From a checkpoint of a small self-supervised image encoder: 4.07M parameters, activation gelu.
Rows from block 9 of a small self-supervised image encoder, named by matrix and row number. Rows with one number within an expert belong to one neuron, the router's apart. Each number is 128 + 32 x the weight over its row's rms, rounded and kept within 0 to 255. All counts start at 0.
After each expert's rows are labels from the 100 images, of 14848, where the router gives the expert most weight on average: "responds to" is what is common among them. Only what is clearly more common there than usual is listed. The data: rendered scenes of toy objects such as cars, trees, mugs and chairs. In brackets: how many of the 100.
# router: router (model.blocks.9.mlp.router.weight, 8x256), inputs 128-255
# up: expert up (model.blocks.9.mlp.up, 8x128x256), inputs 128-255
# down: expert down (model.blocks.9.mlp.down, 8x256x128, transposed), outputs 128-255

# expert 5
router.5 [186 178  41 139 132 124 154 165  61  84  99 162 142 140 109 107 128  83 114 139  95 120 161 139 121 140 139 114  96 135 100 160 148  68 160 105  52 149 154 145 143 126 101 138 111 148  39 107  50 105 130  70 119 154 111 107 112 172 190 192 158 137 152 143 131 163 150  86 114 150 182  71 129 103 179 155  63 162 175 141 157 168 127 110 125  89 152 167 130 163 116 137  77 162 106 120 143 127 151 153 106 143 114 113 152 161 173 146 102  90 110 122 137 126 117 144 163 151 185 132 216 151 122 152  99 149  91 127]
up.0 [131 130 112 122 131 150  87 113 125 152 156 125 123 120 137 143 175 172 135 114 181 152  76  99 182 151  95 107 147  91 209 123 127 121 119 139 175 133 133 122 124  84 114 107 118  87 159 114 134 180 162 147 105 114 190 124  96 112 135 131  81 142 120 117 134 200 105 128 180 213 123 121 137 129 114 126 110  80 113 128  67  75 162 150 121 164 106  84  93  97 145 157 129  98 120 146 141 117  98  63 174 210  63 172 158  71 117 108 102  60 105 175 108 126 158  61  96 121  80 169 100 132  92  67  73 106 116 122]
down.0 [121 120 113 105 106 152 126 148 154  96 109 100  66 161 110  87 158 153 138 107 121 106 145 107 107  74 168  82 142 117 116 159 154 141  87 116 154 191 146 158 127  98 129 158 102 200 177 123 138  89 130 104 102 116 166 145  63 140 132 211 147 111 120 131 158 103  47  62  95 154  94 137 149 136 131 143 152  94 144 166  60 109 173 121 143 177 120  81 162  83 103 112 193  64 137 117  91 153 110  80 171 201 138 157 166  99 125 110 145 155 142 146  94 133 145 127 199 106 121 151 138 107  54  91  91 177 125  87]
up.1 [132 147 182 142 114 128 117 127 130 144 142 130  68 162 165 134 150 189 182 121 147 118 125  98 158 102  78 137 183 124 193 110 113 141 107 133 186 114 141 121 137 113 109  90 122 116 177 134 148 146 176 125 111 111 167 176  95  84 131 111  97 107 142 119 153 169 105 124 123 147  77 175 165 179 121  80 158  98 120 123  98  96 139 186 173 173 129 120  99  52 149 123 164 104 143 153 119 125  38  48 112 168  57 183 144  58  76  83  93 116 166 106 135 166 149 125 152  42  74 121  69 129 100 112 115 103 143 168]
down.1 [129  74 153 139 138  98 100 134 113 113 110 165 130 119 119 113 111 156 222  60 176 130  94 175 113 111 115  87 129  59 190 143 107 150 138 191 103 168 130 129 120  98 180 138 209 124 171 132  88 113 147 147 145 113 143 113 162 187 161 133  54  94  93 147 197 148 119 169 142 166 142 147 133 110 137 188 134 135 146 105 113 106 107 147 136 132 149  63 138 119 153 100 136 125 150 110 120 143  91  87 150 134 153 153  86 220  89 162  86 122 140  84  74 164 178 105  53 131 108 189 120 143 157 173 125  93 142 145]
up.2 [117 107 139 172  98 151  96 105 142 179 152 149  63 141 160 150 155 189 165  84 144  76 103 113 178 113 100 127 170 110 199 140 106 115  81 161 169  95 154  93 140 109 133 100 114 119 169 143 164 149 169 127 101 131 184 172 159 107 106  87  94 141 163 106 161 157  94 112 114 129 103 155 127 187 143  66 137  76  92 109  95  98 135 184  80 185  87  85 104  94 173 104 154 133 140 162 126 155  52  64 170 145  84 174 160  73 114 114 105 109 138 111 112 149 127 108 156  81  63 129  82 134 115 110 128 109 123 146]
down.2 [157  83  94 151  74 144 159 109 143  97 138 148 170 198 170 149 137 168 152 173  81  96 143 154 148 133 104 126 139 157 106 134 164 154  67 162 159 117 140  66 101  81 124 169 137 180 148 235 114 106 167 160 111  76 139 137 159 166 146 126 139 138  93 134 142 163  68 155  83  59 114 115 200 130 114 136 163 160 114  75 120 114 175 120  99  76 108  98 170 108 183 142 192  87 120  83 142 121 123 112 139 160 184 140  72 116 109 125 118 147 157  88 110 113 151 153 125 135 138 150 124  85 112  96 169 143 116 179]
up.3 [126 184 115 180 143 137 126  81 124 128 135 188 126 132 149 166 165 164 181 146 164 108 131 147 130 100  88 118 168  85 189  82  95 119 111 195 156  93 156 134  98 147 163 111 124 139 131 163 141 163 166 127 117  72 168 174 138 162 144 128 109 137 155  99 176 134 136 106 130 105  77 153 142 163  84  76  99  83 141  93 136  92 130 195 126 199 147  62  92 107 162 108 129 138 125 126 143 132  69  82 144 210  95 163 138  82 150  91 137 106  84 131  99 111 124  73 129  98  85 135  73 157 103 134 114  99  81 129]
down.3 [175 114  90 165 148 157 111 136 162 131 191 171 109 107 123 128  80  96  84 117 119  82 153 152 169 119  73  70 144 133 110 130 204 178 136  93 123 167 106 111 173  91  83  58 140 156 133 163 160 128 139 179  69  86 133  82 171 154 132 189 110 103  75 129  87 169 110 127 143 130 156  81 167  87 179 158 100 145 168  70 122 137  99 133 139  60 145 138 101  88  70 183 137 158 121  96 112 125 156 144 140  97  90  96 138 104 120 110 113  90 149  93 197 116 166 116 142  94 155 125  97 153  92 110 139 136 144 116]
responds to: count: one (84)

# expert 3
router.3 [119 163 145 113 134 112 111 120 139 134  95 127 175 130 126  84 136 130 169 148 116 119  72 171 152 159  41 107  71 117 111 142 140 150 108 143 147 137  85 121  94  88 114 139 167 123   8 146 151 156 143 135 140 102 121 154 133 114  96  88 134  82 136  96 119 108 111 128 164 114 144 104 120 144  57 116  91 138 151 148 159 138 124 133 103  63 114 118 113  83 122  59 129 227 114 129 107 177 151 160 109 119 145 102 104 116 113 147 124 148 124 130 166 166  73  90 125 192 155  80  72 127 104 123 153 187 159 116]
up.0 [144 140  97 108 115 136 144 115 149 130  76 122 101 118 128  98 185 146  84  84 154 135  62 121 107 125 122 113 118 102 158 139 158 115 124 100 168 152 153 110 154 121  88  79  61 175 140 172 198 131 130 144 134 129 229 128 135 109 152 163 100 183 146 100 217 148  97 148 108 152 107 128  65 129  92 153 163  94 121 136 112  95  80 137  95 148  96  88 111 121 146 164 126  77 177 140 137 118 115 111 178 148 115 113 146  93 154 122 131 143 129 105 141 149 113 111 107 127 146 172 127 120  61 122  92 120 128 105]
down.0 [ 99 121 136 129 159 153  77 110 192 126 150 119 133 170  86 179 112 184  88 152 123 109 106 142 164 150 128 121 122 123 122  93 110 150 151 146 112 112 139  93 188 113 186 102 119 149 136 171 125 164 117 117 188  91 110  96  85 119 139  89 150  97 103 138  83 133  76 173 139  51  87 129 139 118 113  94 134 106 127 125  79 112 172 126 131 120  84 182 147 142 104  99 145 119 118  94 123 129 103 170 129 175 160 153 125 105 123 152 116 123 104  87 123 121 184 137  83 137  67 112  83 145 112 167 138  86 151 140]
up.1 [139 147  98 127 162  96 102  29  91 127 161 132 101 142 175  93 134 136 181 148  80 140 158 174 192 135  75 135 255 134 150  62  92  79 112 118  96 111 118  25 154 120 145 112 127 106 136 166  72 140 142 154 172 139 135 169 121 128 173 119 103 220 191  66 147 132 110  86  98 120 152 133  94 137 160 121 127 123 100 160 140 142 109 160 109 157  97 127 153 179 167 137 152 134 135 115 122 153 114 117 109 100 114 124 121 133 114 148 134 108 122 119  95 134  81  84 171 109 147 131 125 181 100 133 156 110 172  85]
down.1 [158  95 130 126  57 136 158 212 115  95  66 162 133  95  89 166 142 125 201 113 150 107  75 159  79  70 172 137  57 121 126 129 174 136 154 144 138 190 131 199 133 133 136 160  96 157 111 121 178 125 121 111 125 115 136 109 171 124 116  86 114 100  79 118 137 119 160 172 159 146 119 136 146  62 129 146 127 118 148 117 181 118 121 111 151  87 163  95 119 160 105 188  78 141 117 154 136  76  98 111 140 183 144 154 118  99 114 113 124 159  95 110 140 149  88 182 154 121 134 118 115  82 205 151 120 121 107 153]
up.2 [134 149 162 104 152 131 152 107 142 145 166 164 109  96  85 105 121 202  87  78 133 124 147  90 123 117 147 169 176 129 183  92 101 115 152 100 158 104 133  97 135 183 105 148 138 151 170 116 138 140 118 123 162 176 150 138 124 128 156 132 105 153 208 114 144 141 164 127 180 134 128 142 130 170 143 124 154  64  72 117  56  84 135 158 109 140  81 119 106 139 138 215 160  77 243 142 139 130  94  98 113 101 117 150 179  95 197 154 110 107 160 122 138 100 175 181 128 122 124 154  93 164 118 105 139  92 199  56]
down.2 [132 136 146  66  69 113 132 141 129 123 177 156 114 140 103 117 171 203 133 151 105 112 153 140 108  71 134 158 160 179 173 109 129 107 187 171 162 118 131 102  80 153 183 151 106 191 158  99 192 105  98 147 116  89 162 150 112  93 152 172  99 135 150  96 146 121 151 152 122 125 116 116 154 175 119 115 155  74  94  86  49 143 135 127 103 196 115 127 122 146 126 178 172 110 172 169 114  94 103  63 101 112 138 126 187  97 159 121 134 111 110 112  97  84 174 175 119  79 101 159 128  88 123  90 127  74 150 112]
up.3 [ 91 130  84 190 136 144 147 153  85 153 152 142 114 137 128 158 185 135 160 135 130 170 124 125 118 113 114  87 175  75 177  95  77  86 127 130 124 150 181  95 107 151 145 123  63 102 142 127 114 116 116  50  78 138 156 131  95 111 146 113 169  99 137 187 149 203 140 125 142 167 147 105  85 118 123 120  85 117  99 103 119 101 159 182 193 171  99 147 122 103 121 196  75  67 151 177 181  98 115  71 156 187  68 173 186 125 128 167 117  88 118 150  76  99 154  91 115  97 121 209 183 160 119 148 104  76 117 121]
down.3 [149 127 153 102 118 145 106 123 136 129 144  90 138 133 105 193 125 116 164 108 107 118 138 156 150 159 199 174 167 164 128 117  68 140 115 109 112 113 169  66 115 162 138 125 167  96 142 140 110 139 125  71 167  90 107 127 160 107 121 141 173 167 163 126 116 157  90  61 126 178 146 154 134 119 141 195  82 154 146 127 162  81 181 119 133 104 191 144 169 137 177 123  93 131 128  92 181 163 134 122  92 158 104 148 121 144 120 174  97 110 104 147 124 155 163  95  91 158 133 175 160 123 195 106 119 139  90 115]
responds to: count: one (85)

# expert 0
router.0 [148  96 112 120 120 146 175 107 177 136 157  58 109 111 162 110 142 123 129  92 163 146  92  51 100  91 147  91 151 101 131 137 163 156 143 132 181 111 146  93  88  80 136 145  78 120 210  99 105 165 153 150  83 188 122 142  81 143 132 131 146 131  95 188 144 153 100 140 121  94  89 172 173 130 124 179 106 158 136 138 130 144 127 133 116 196 140 127 120 114  73 151 111  76 111 128 150 107 134  43 170 135  40 152 103 114  99  68 156 168 124 147  85 145  93 114 100 115  80 136 136 143 110 133 149  95 154 135]
up.0 [106  84 134 145 131 103 158 105 113 112  99 123 146 130 122 146 147 172 160 160  85 138 127 211 135  91 134  79 132 150 234 145 141 116 106 133 145 156 132  98 102 187 123 165 127 136 111 122 103 109 164 149 169  86 156 131 186 165 170  56  95 125 117 117 154 173 135 162 147 137 130 106 145 112 132 106 161 144  66 129 114 119 135 139 107 132  99  55 133  74 178 116 148 125 163 100 150 176 134  79 163 182 144 155  92 140 125 156 131  96 163 129 112 113  96  75 140 122 110 153 171 125 112 143 139 133 142  93]
down.0 [114 113 148 132 160 111 167 129 143 169  90 196 126 151  75  83 121 169 120 162 125 117 144 114 148 106 171 120  64 161 158 160 109 110 128  95  91 150 120 129 161 131 123  85 177 179 114 125 112 104  95 163 107 104  62 109 126 109  98  90  82  89 137 106 150 132 136  89 111  85 145 133 168 134 130 129 140  66  95  85  93 109 184 110  88  48  93  64 111  76 158 112 144 146 145 119 110 127 107 114 158 133 155 142 100 120 141 104 153  71 176 106 115  92 138 159 179 133 157  97 157 140  96 117 100 164 154  97]
up.1 [111 153 155 138 112 119  73 136  85  89 159 148 141 100 138  93 170 165 166  62  90 132  97 207 146 125  36 105  87 160 155 155  98 150 115 128 123 150  86 140 105 155 164 137 114 104  57 135 144 181 145 131 103  97 137 184 125 161 120 113 119 116  89 124 155 107 140 142 139 157 159 136  99 132  95  74 100  71 134 183 160 115 156 108 159 107 114 127 103 108 134 122 130 234 106  80  91 119 160 184 127 147 212 148 220 160 167 136  96  98 185 151 109 137 124 135 118 128 135  92 142 100 118 123  88 101 117 147]
down.1 [ 66 179 113 136 127 145 138 131  91  81 121 160 114  99  73 177  91 142 105 144 109 174 158 153 148 182 106 146  97 135 115 154 118 125 130 131 138 135 105 151 153 181 152 133 147  96  42 151 144 111  45 155 166 116 108 140 154 123  81 125 105 154 115 111 152 103 113 137 178 112 140  88  80 113 103  85 157 101 148 148 145  75 137 135 138  62 124 164 122 100 171  97 142 233 135  67 101 124 148 192 109  97 176  94 174 147 151 166  89  76 126 130 175 135 150 145 166 126 124 102 111 138 126 129  83 138 119 132]
up.2 [130 194 123 101 117 130 155  86 116 131 167  98 104 152  68 162  83 123 143 127 141 130 185  86 155  80 112 117 102 201 105 154 126 106 172 180 125 135 130 131 129 132 175 146 102 165 119  89 152 109 148 120 142 182 115 160 108  97 147  81  88 107 147 104 107 121 128 129 113 164 128 145  86  80 132 143 150  90 125 109 126 165  85 103  91 138 133 198 146 142  92 108 167 147  30  81  80  95 111 172 128  99 146 142 189 108 148 115 121 111 191  83 144 144 161 155 153 120 158 130 141 125 104  57 148  92 103 132]
down.2 [ 63 142 143 104 151 113 138 143  80 118 146 166 163 128  86 109 106 134  87 104 147 141 136 102 108 135 112 168 115 119 133 160 120 111 198 112 126 156  93 153 147 146 146 138 134 172 123 116 139 120  90 128 172 120 153 119 156 187  95 175  83 156 133  70 141 113 132 146 152 168 111  71  80  72 114 162 168 105 156 142 145 102 103  33 216  86 157 117 187 172  77 143 112 165 119 103  92  59 123 192 108 106 160 158 157  39 140 121 136  87 144  98 166 128 149 131 144 123 184 105 167 169 127 127 117 170 109 110]
up.3 [161 142 107  97  61  98  84  83 119 122 132 177 115 101  82  90  97 138 154 100 116  53 149 153 150  84 109  91 143 149  85 133  97  97 138 215 124 100 192  91 117 112 146 165 146  95 103 132 123 114 158  12 163 148 203 141 126 108 140 151 172 153 168 154 115 128 105  95 118 135 122 150 152 136 163 139  81 140 199 118 135 141 101 141 122  91 184 149 203 133 147 100 145 166 125 115 106 130 112 203 102 114 127 180 138 148 127 104 133 123 136 112 130 140 143 138 100 127 120 112 124 110 146 137 131  90 131 171]
down.3 [167  86 156  93  84  83 130 118  71 145 108 143 130 182 138  67 169 164 149 148 121  83  43 112  90 208 113 117 148 114 151 130 124 142 129 130 123 110 104  69 125 157 128  81 127  69 146 129 193 177 151 133  98 148 192 138 156 173 139 125 138  60 162 100 120  88 130  84 109 180 139 116 128 100 145 149 122 107 129 163 107  94 145 116 169 157 141 113 126 115 121 151 156 143 170 123  91  86 158 178 134 178 187 147 140  37 118  88 182 112 134 147  87  79 172  89 114 147 107 148 155 124 124 114 109 111 136 140]
responds to: count: three (82); house (27)

# expert 4
router.4 [104 159 185 116 109 122  49 118  83 154 166 135  62  70  73 137 112 108 148  67 125 138 112 156 148 199 115 128 137  86 112  78 105 156 155 199 114 149 134 158 126 140 156 122 173  94 142  93  99 159 125  71 154 105 162 127 154 119  99 123  77 158 108 132 111 109 140 152  94 221 158 167  53  73 153 154  86  85 108 158 128 115 106  89 160 137 124 114 165 154 130 131 121 159 112 144  78  73  88 155 114  98 124 167 200 144 123 155 147 163 157 159 115 187 157 149 126  94 147 119 128 118 170 116 110 115 117 110]
up.0 [180 125 149  84 114 172 135 125 125 104 135 128 131 131 173 108 158 183 141 153 141 143 132  56 127  84 104 127 128 124 178 190 115 167  95 133 176 163 101 145 149  93 150 107 145 117 133 140 135 159 124 171 120  63  95 126 101  59 107 144  98 148 111  94 123 114  83 117 112 138 100 139 178 150  92 120 132  99 189  65 135 162 173 109  93 199 120  64 148  40 115 103 142 166 117 131  50 129 113 126 103 118 137 164 111 105 191  85 132 132 199 119  66 138 184 126  94 115 140  89 121  91 120  72 170 164  73 158]
down.0 [ 73 169  69 170 134  82 119 117 120 129 184  97 166 149  92 130 129 137 120 139 146 145 126  49 139 195 136 126 170  73 115  96 158 127 147 126 189  95 152 138  78 128 118 177 142  65 189  96 111 128 127 132 128 136  99  80 155 148  96 122 146  87 154 155 120 111  94 142  84 184 123  77  94  77 142 136 170 160 158 150 133 109  65 124 166 107 150 146 121 133 122 159 150  98 124 121 173 133 150 139  84 132 138 148 176 102  74  87 127 114 143 170 175 125 103  84 170 126  83 205 124 122 190  76 110 142 145 118]
up.1 [162 118  89  69 104 120 194  85 123  41  72  75 133 126 161  78 140 159 179 137 158 107 135 108  85 109  63 120 119 175 140 108 158 169  49 107 188 157 149 129 138 133  86 152 116 149  98 136 157 147 178 191 102  63 109 156 135 136  94 111 135 122 183  88 144 137 145 100 123 133 140 117 120 125 128  98 122 118 155 131 164 184 134 146 128 111 123  68  91  90 121 181 136 160 110 127  93 168 153 124 156 136 126 113 113 110 161 117  85 112 130 121  62 159  95 113 134 170 120 103 119  97 161 133 174 146 168 165]
down.1 [129 166 138 105 149 144 123 106 162 142 148 114 152 195 183 146 138 118 134  97  74 138 205 119 127 116  84  52  93 175 114 109 122 162  96  84 148 156 124 112 139  83  90 132  82 148 140 185 130 127 117 136 104  58 119 144 153 106 117 171 202 108  96 139 120 122 110 117  95  94  81 118 162  98  99  77 112 158 197  96 115 127 129 170 156 131 109 114 106 127 110  67  92 149 174 118 102 134 217 171 197 100 200  33  84 157 147 108 114 128 131 117 153  88 119 105 144 160 164 138 149 124 114 153 188 147 136 136]
up.2 [148 123 102 146  93 122 108 138 107 125 184 115 219 186 141 101 143 145  88 136 143 131 104 100 164 115  94 152 161 155 168 178 127 134  89 124 100  37 170  95  99 108 175 187 118 126 131 107 132 102 197 103 110 179 191 178 130 108 110 131 118 127 145 122 164 133 115  68 153  81 107 130 173 122 153 132  80 167 173  75  90 164 126 144 148 124 139 152 133 172 214 130 196 130  77 112 182 165  98  85 163 144 101 148  85  99 157  99 111 121 108 111 121 180 153  67  99 153  98 153 120 115  78 131 166 119 121 176]
down.2 [143  80 136 123  78 128 121 144 126 119  85 123 127 180 163  58 197 163 138 143 129 112  86  58 136 154 106 109 136 148 141 138 138 154 133 148 100  80  99  98  99 114 154 192  72 139 247 163 136 103 164 142 150 206 235 132  98 174 109 167  89 156 108 132 146  84 121 116 154  73 104 149 129 146 178 154 153 111 186 149 147 146  78 151 116 180 156 129 148 178 144  99 205 114  91 107  80  87 107 125 101 107 155 137 119  83 109  64 150 152 127 137 117 126 160 172 113 122  89 118 133  61  56  86 164 161 142 154]
up.3 [135 112 132 131 176 107  99  98  96 130 129 194 149 101 157  60 136 163 139  71  93  62 119 103 131 122 111 111 118 109 148 131  85 172 164 107  78 160 114 125 119 131 132  77 160  98 115 146 102 184 114 139 147 103 153 184  80 138 222 182 103 200 163 124 143 128 148  85 110 139 124 160 167 150 111  88 161 115 136 149 179 115 140 115  49 178 159 107 162  86 138 108 101 112 142 170  72 127  97  95  84 150 162 154 150 130 192 126 119 142 106 189  76 150 148 121  82 130 114  61 131 181 147 133 115 173 104 195]
down.3 [103 158  75 136 138  96 107  99 179 153 136 157 146 142  65 170 101 171  97 115 154 169 163 154 118 145 136  80 147 136 119 106 150 111 154 149 163 169 179 165 102  76 123 158 158 120 161 114  81  84  64 141 128 122  64 120 142  92 129 164 120  86 101 177  76 109 124 142 117 118  94  82  77 142 108 168 135 137 116 143 135 113  96 162 112 106  84 132 112 114 157  83 119 156 180 111 116 136 129 165 147  87 143 147 138 172 112 129  95  80 116 129 156 162 112 132 213 100 130 128  93 142 171 147 133  97 177 110]
responds to: light from behind the scene (88); count: three (81); umbrella (34)

# expert 2
router.2 [ 91 104  94 167 176 174 118 144 143 128 122 149 139 151 179 155 132 159  76 195  64 136 197  90 132 114 142 101 123 129 118 113 141 140  94 133 149 108 148 133 172 188 163 115  67 127  79 180 133  80 125 153 108  60  92 189 131 134 119 132 159 141 157 124 117  93  97 165 169 109 126 133 128 160 138  40 179 125 107 160 137  90 147 122 112 162 132  65 140 113 147 150 196  96 176 124 158 182 161 118 142 107 155 111 134 123 175 162 124  65  59  47 118 132 141 112  99 118  94 157 144  95 104 113  87  98  92 112]
up.0 [147  97 119 155 155 156 155 146 103  84 120 106 139 145 160 123 133  93 140 113 132  55  79 141 177 103 112  59 109 121 133  87 136 139 195 106  78 223 156 138 111  64 109  96 126 132 124 129 209 139  98 139 110 131 155 114  77 125 119  87 111 109 113  83 101 141 163 111 141 125 173  99 156  94  96 147 135 119 125  53 167 171  86 112 150  81 171 114 131 169 136 171 140 138 116  82 169  83 122 139 190  99 118 132 107 136 124 128 116  75 193  60 172 132 138 101 116 114 125 159 161 126  93 100 193  93 153 146]
down.0 [ 28  91 121  80 119 143 131 130 117 116 129 163 105 149  81 120 131 116 144 147 103 174 151 112 132 166 154 141  95 119 138 100 166  75 129 161 115 159 155  96  94 148 168 165  56  70 168 147 100 120  80 154 199 168 103 127  91 165 118 107  85 145  86  92  90 102 156 128 178 135 175 156  82 144 128 159 145  95  99 132 186  65 167 100 128 152 125 180 136 133 132 123 204 118 118  76 178  85 129 175  69  68 144 135 117 112 145 155 135 135 102 151  83 139 159 142 145 193 124 126 173 141 178 140 122 174 175 111]
up.1 [135 121 160 142 113 128 137 158 158 108 135  88 155 116 132 139 100  69 138  92 116 105 136 151 112 131 116  65 115 127  98  68 122 160 169  94  58 215 172 105 105 100  96 101 126 170 129 117 111 122 124  70 148 171 113 115  44 100 128  63 164 116  89 130  91 154 142 162 111  89 166 142 153  86 111 196 111 147 166 127 154 141 113 110 129 115 142 132 161 147  93 110 136 133 125  91 136 140 138 155 153  84 102 128 100 159 102 168 118 112 215  68 150 118  92 160 174 166 174 117 189 220  90 121 180  68 211 106]
down.1 [ 71 102  93 100 112 134 103 136 139 112 104 137 121 114  72 159  62 173 129 124 108 165 124  78  82 155 163  65 116 122 173  86 138  91 166 151 185 146 174 119 107 136 187 147  77 110  84 125 159 115 100 150 114 210 155 130  96 131 160 132  87 166 143 134 149 150 154  86 126 145 140  58  81 125 150 152 156 123 101 136 130 112 101 134  79 159 136 174 120 148 106 117 108 155 155 113 175  81 124 148 100 113 111 148 143 133 211 123 108  63 140 161 110 111 120 153 117 132 158 188 165 128 131 177 118  98 152 174]
up.2 [120 139 162 139 104 134 106 129 143 134 102 106 161 175 241 122 162 138 131 147 147  84 161  77 110 125 142 180  99 116 119 102 111 137  82 107 136 113 115 176 167 169 116  60 144 162  87 121  99  91 158 133 133 124 134  97 147 206 123  51 128  75 126 125 166  89  81  83  87 120  89 105 189 142 112 112 133 164 177 151 141  87 104 126 130  97 162 100 121  76 125 113 154 146 130 169 117 155 122 156 108 122 139 126 105 163 132 129 136 146 123 134 132 130 100 131 147 110 108  91 112 132 181 170 111 199  76  97]
down.2 [113 127 144  97 144 118  99 135 136 157  62 120  94  90 124 111 151 147 157 100 151 140  82 156  57 156 155 142 144 115 127 132 123 164  77 153 148 119  75 144 167 154  95 150 220 137 164  90 160 148 160 133  76 233 151  96 122  41  70 138 127 104 139 137 129 107 153  94 126 122  97 141 125 119 186 130 140 127 108  41 153 159  97 136 136 105  84 171 106 133 120  95  94 152  86 176  73 168 134 181  57 120 148 113  98 118 116 130 179 165 131 159 134 118 148 110 123 131 154  79  71 143  76 135 139 146 124 141]
up.3 [ 99 132 143 165  61 161 131 137 134 166 195 163 153 177 187 156  83 107 136 111 120  60 176 123 191 128 123 139 116 124 121 142 146 109 104 111 123 148 146 135  99 101 200  46  97 128 119  98 106 125 123 126 126 112 141 148 137 125  93 117 118  12 110 117  97 126  63  95 114 107 147 100 245 131  86 144 125  88 101 118  87 134 137 107  83 156 128 128 137  83 134  79 173 118 102  84  73 114 131 145 110  92 123 125 157 128 123 154 110 128 146  88 136 120 134 139 155 108  96 127 152 153 192 148 115 101 130 108]
down.3 [175 169 105 131 177  77 145 120 114 122  68 121 101 139  57 136 107 106 120 101 125 142 160  43 117 155  95 106 171 119 148  87 156 166  48 142 168 114 124 132 188 170 165 188 175  69 156 126 131  60  97 128 132 131 131 172 117 103 165 178 131 208 116 133 179 155 135 123 109 168  86 142  73 152 158 101 142 167 129 102 142 136 123 155 198 154 165 170  82 162 125 126 122 173  96 128 137  89 123 114 145 139 114 129 134 134 183  98 162 159 124 139 176 158 199  78 164 118 133 124 129  90 132 120 135 142  99  98]
responds to: count: one (86)

# expert 1
router.1 [126 201 150  87 117 137 140  97 168  93 150 153 151 145 129 160 110 169 100 151 171 148 129 159 131 113 122 169 180 170 122 116  76 137 129  63 144 148 103 138 151 129 108 120 149 192  60 151 174 122 122 144 106 187 112  83 133 125 126 132 129 159 119 100 127  98 118 130 107  83  35  94 153 166 115  75 147 107 214  99 137 107 107 144 135 115 110 170 119 142 101 152 150 209 128  84  73 125 103 169  86 121 143 141 155 104 147  66 111  68 190 124 186  62 147 174 182  79 145  69  56  87 119 123 127 144 117 178]
up.0 [ 87 124 105 159 138 116 130 140 110 110 165 181 137 167 198  24 162 133 152 141 141 109 155 120 135 111  96 122 120  86 132 180  96 128  56 140 118 164 128 142 118 134 186  55 117  67  78 102 100 161 190 110  70  93 139 136  72 152 138  51 129  81 160 169 106 138 106  95 166 117 144 124 155 120 119 120 107 150 111 149 144 126 165 134 164  97 149  54 118  45 130 148 120 119 130 140  97 106 142 124  97 183 120 143 165 102 183 143 112  83 120 125  47 105 163 157 104 105  94 109 146 218  96 173  94 140 159  87]
down.0 [ 91  77  26 152 158 119 164 121  54 129  92 173  87 199  80 130  76  99  83 181 118 131 118  99 145 154 118  93 123  90 122  90 125  96 111 111 100 132 142 152 171 179 180  95 129 109 132 116 132 100  80 129 131 119 130 143  80 159 209 127 122 147 166 184 101 178 138 144 177 144 143  66  82 154 180 105 126 159 113 220 100 133 145 135  75 144 189 167 104  94 103 128 176 115  95 134 170  99 126  79 116 135  65 156 200 122 139  97 130 117 104 139  89  89 115 126 147 115 106 125 153 145  89 166  74 127 143 119]
up.1 [126 136 125 124 166 126 182 157 129 177 151  96 101 172 177 126 101 165 132 112 130  89 138 101 108  79 104 102 102 148 201 156 109 113 146 153 157 102 135 127 189 125  78  86  94 163 126  90 106  98 146 129 120  77 130 101 115 152 192 108 109 122 174 121 132 153 171 140 152 123 147 166 181 151 131 135 126 121  76  72  93  59  97 136 204 169 129 100 122  64 154 172 143  61 135 157 134  81 117  46 199 117  94 158 165 100 142 125 115  84 136 115  73 148 141  93 143 125  78 145 166 147 172 180 119 117 172 133]
down.1 [185 107 161  93 113  88 144 124 101 154 162 120 117 166 158  50 201 180 162 125 106  97 125 186 145 134  66  95 151 191 156 148 121 137 112 133 135 143 131  94 115  44 124 130 139 128 148  97 117 129 201 150 119 115 113 198 144 140 119 163 112 127 142 133 128 155 107 124  60 114 139 146 167 106 117 107 121 126  92  79  96 210 130 103 112 171 118  38 135  85 208 126 149  93 152 178  98  56 154  53 178 159 148 109 166 138  85  95 112 113 156 116 101 171 167 113 155 102  97 157 175  42 155 123 163  93 152 105]
up.2 [167 136 168 120  79 178 125 145 134 153 166 143 117  90 191  85 110 146 158 110  79  87 133 113 132 109 124  76 111 122 136 163 119 139 150 107  74 111 126  75 109 163 127 100  84 141  86 150 127 140 118  78  61 152 192 140 130 167 101  81 168 136  95 156 157 140 168 168  88  94 135 222 138  81 112 107  81 108 146 121 187 120 117 172  86 135  68  77 137  86  92 173 110 186 125 103 156 157 146 101 176 141  91 129 171 120  94 117 138 132 158  92  85 103 144 119 161 128 144 111 148 126 132 165 136 164 122 160]
down.2 [113 150 104 116 142  86 150 114 133  68  23 121 143 170 115 108 116 145 108 127 119 163 115  36 154 155 148 116 105 127  93 124  91  65  66 172 129 144 106 154 137 118 113  98 130 138 120 158 132  94  91 147  70  71 122 155  56  81 144 133 170 153 156 129 163  99 117 142 105  80  69 158 128 200  83  78 206 113 138 151  93 108 174 116 148 160 151 125 147 145 166 105 100 132 157 138 128 148 121 147 178 176 182 168  74  90 170 111 142 105  66 148  98  96 116 172  82 152 108 102 126 112 140 166 118 157 156  89]
up.3 [ 89 193 119 132  77 149 118 104 156 170 159 141 128 162 188 181 172 132 122 174 174  95 116 124 172 128  78 119  86 101 144 117 129  73 101 134  74 197 143 125 142 121 129  68  83 166 119 186 115 224 185 134 113  90 187 122 139  65 213 161 120 174  89 121  93 151 124 178  60 125  97 113 161 128  90 107 127  92 164 152  82 130  97 137  62 179  95  70 146 149 168 141 140  62 149 132  89 123 119 123 133 153 123 110 169 122 116 113  95 108 154  66 102 106 124 144 168 108 102 118 120 132  84 101 167 138 108  78]
down.3 [104 136 129  79 117 129 107 127 142 180 124  82  85 130 109 185 153 159 137  82 143 162 152 186  91 128 117  99 124 166 145 180 113 144 111 113 139 161 126 133 139 103 153 168  94 160  94 143 168 176  49 146 136  90 121 120  83  45 145 216 106 104 121  99 131 147  94 153 141 195 106 110 135 154 111 130 150 131 146 158  69 100 147 131 124 133 121 168 122 161 120  91 142 152 123  67  83 163  97 169  80 184 181 113 125 126 144 121 104 121 104 116 169 111 112 174 110 126 148 107  93 146 123  99  91 108 134 133]
responds to: count: one (80)